Weights of a small masked spectrogram model.
Model: patch size [4, 4], widths [64, 128].
Data: 39062 training examples, 59.6 epochs.
Rows from block 11, named by matrix and row number. Rows with one number belong to one attention dimension. Each number is 500 + 50 x the weight over its row's rms, rounded and kept within 0 to 999. All counts start at 0. Numbers have three digits each. After the name is the row's rms in percent of the matrix's.
# v: attention query, key and value (stacked) (model.blocks.11.attn.qkv.weight, 384x128, the v third), inputs 0-63
# proj: attention output (model.blocks.11.attn.proj.weight, 128x128, transposed), outputs 0-63
v.19 102:509425559532553570472428488467555581572474536472461527576444498449521491467537519568458408460439479543464588545562490493546552499405530554551492537492476505433478551451543554524493566492479495
v.20 102:527452405444501552397420493464526487516540506413606461499470538443426466491413488419446511471550550543554438499510450438456520450485493586608469449463528667532471438550469550440570476532431490
v.21 092:494566451513573461574553591447396505499612567447522495493546451480429547454582522528472549522502478562404497484420590490504520452532467500486566526611430467468491511529492478497484437440530422
v.22 098:456449505454524525355533458482484467633518516497425545511493464409591500554475540564505414522458462519449448436509530557499524555466620425479424452564473542492475580472593506561491474608529575
v.23 116:566597515433434524387482480474517513453511476427512452476490485539493445506389533477466536560513550479552411468510456452428529471548510560582445477457524575571562484584463540541496489545383486
v.24 092:517459453524526515403589506556470490554570489560481426496557490457400485596466438550472453518413500536516453434509549387552496530521523510536643396513443580578600445545498567510527511486488464
v.25 072:523458440576473411542521385464594527496543469443454480445465467549506445557478469450496482460562330487489495492498540499460392528499461448508526527465561529479488530504525559497516507554500556
v.26 092:450507464424457453516448465350493494478478499453484502610425523484535502534485591481468497554479540521478532522549489513472565439511554547490506527509514598540407472395549521502514425456447440
v.27 097:557435436543523534464524535546465506521447534462510416505467582540472482483553531530468435495484538419378529502543596492452468552477526481491561482593565416549462569543455564483507494480547452
v.28 109:514367441450595471548493569470484632478465473495594560444474414518505518507472565397381457516513565513519553400531538497509468491552551490452505537568534504513447536460480539413487441459539451
v.29 114:423520587581572460472570579583431504501562475563500447435524461521523535526491520583490532593490592432488498535476509495501468498557510421566473442492564484470558564464445506485465568460528570
v.30 097:453575471477449457509596537496502472496555537530465547482583413477473578525386509412474580512534478590488456557464518491479569482525496498491515474573434540476480464503453442453524502468524348
v.31 089:490387435487496579464474474515535447515448416532588541558322549456463424465429457495346535489499555496442460520539431384614526469446495490482530469515475531628481560467500436598475496500574574
v.32 110:525526533522519469532501558377521480509589501523504445486518463471461473476506412498541462481508444477539446589540499460574465566465512522487488490534592513554539407434479495550562457483427480
v.33 093:458468445472623476387444530556525565508593514428473491470556561495566468474521478486624457479566420476458502522511406545495522491480583500475587480508485469463460496546528443554486503453463605
v.34 101:497454442557552509507415526519494441400461447496583559600487494545537455422471504494498399526467542419495548551527476435475442474481543413508462495578511566433426563500536542478506567506443477
v.35 108:526491513540459503487529517546425567480555521458422436431502509501461485567558542525541457488448539456461543620445547470486541555457487480519542477495503377439494552531458520533432608407583507
v.36 106:568426490559477547515559592549538490573612482413469515499539490527489544484436480568590434449503453510488550546453505450579490480524431512523507569517517433470464559437433520501546598493525468
v.37 098:533444439564480435451520513456523401473457444585496589579451505506477500603467545500465465497509557540395486567622544509565506453555528510457479476490559533509462542386487454460465564474447484
v.38 110:510494503517488503505507466444551524409436520514573510555489577526542512444533518483447489463567501495494460555526458524511440519468669497530493571589494488417407496424469550476545408468451501
v.39 100:473524569473535476461516604567552488550500596531493486520541493484446473507465519521401506555519510452572481526484497486505559414596531567533466389455428527595482448457567393455585426523486447
proj.19 100:572515543458502443441543505542471442381503510481493437451547533452436485537424452441528481576537520439516512528451461486513420455503534492524445457520448564542475482443475502465523546505511440
proj.20 103:434536582569465439580567534533452522422501483468425526501554545580510526552542464580561481513472427516397575451531466526529541531452529429472505477523467458474571533441570525504492561514518488
proj.21 094:425424581542501505456521453575596451545506363540458516557509571518485492539499469402515521527461487449536517589493501461516476546586563501507490472473476466624567498500441496549521524544488496
proj.22 094:577542512543478522536439480504504506446482488522544501459525541510489500442486473453460524454545468422602499571487473409443459492530410538486564574471553541488599454498480491427438488469469380
proj.23 113:441468547466577452548556555464507509452494447502460519442504599543537572542588407516526457417521452525494539439536441451498540576448511456494557544486488539446579510502629524492567550462510461
proj.24 094:435565593505433510556494626432501464511459530510489539538505487609554571475515425433541500503520430423446515488465495536427524490489491435469453596563532429494435612417522463531427522521486514
proj.25 071:518505476488462620473448519545496550504506568522576457541536515462462460447574581581551476557505567569499557471537514538534539480497500517474442565532467483484513495556444503488426573451545483
proj.26 092:533495444511555474466619454572524527460538513472436557352492462522466457508496448495598549502491457483527438515471467472514503563406492470532565428546498434490589491603501426430500529467495571
proj.27 097:513478539455460482516487551501487452525492492490565521606572381436491509556437496493410565506471469470547545524423472403523528367477480538456484514467462516452532575395448447517467549551437537
proj.28 107:396569494503482515451527491496499429481491525493445514642508456459506525534520444511628565508414549510477419531453478463472458420527515533558484526486512522542582509518452480519448486510467572
proj.29 111:525467514518509501385446447400578502575478576510563430526460560488506523523569484431434488442497468538450560481405501478472536464513409536598518518454426500521456547451525544499501542552402447
proj.30 095:464493582570515525499528507506483529524561424470488488547451547499425461486557483483578533548453583404490502373562451527504451539489482455478550501466495450533530565504551506496501504558489555
proj.31 087:561510596598455494515519509531445452421509539519456441538615496547461582397525511520532504462498475405477511455463494624370410480498479502590445483571582457454545494489548542460501602537391454
proj.32 109:496447489447418563534529474585580508450434497518566591502489519524456477465533544471474458463476582485464493488468512623446521468461516435505538522470446418487430516519523438474456487427579546
proj.33 087:508539497524462497556469435428525492507498552566476478490503506475502480569463581490417528583475513571514520493482584543529472467506442596555486583417486531467498504440530553440526586435541479
proj.34 097:545547492467518513470538452592469494501512585485486480524490462412414428478595525493453498554554485524406532533516459487533451459475512602446501478464536381603669515468540455489568532495482473
proj.35 105:586518492472590512486540542510572528543518460500573448600523510454529506523485497485436531526502509535464453432453541435507539359559519481490511510578475537443421554526460418469520552507424568
proj.36 111:490599505505542457435460498530443391462370532594594520492485519538525496536488556467393545564522575465478517439516514442504421454535550558520421493463500602466431494402569497546434493569531436
proj.37 097:441608559466532619504542505540529429610466529469547487484456426440520465439572465462490579478479497373532455485457419511465387503433434492558472497541530443528537516551535537491458502556538451
proj.38 107:489468526418538465547512506586505484523576415508481522465483476465393467433536498472501458473558536491569511505523418486508608510486430572531445508374455476639617412554611480496559522455566500
proj.39 094:465447484519463549510499398432478527496530393405556454527450502505530544501505463425544506438450486487420452460475507523459521599344447424579529546548519413536519513505531630476485543474422581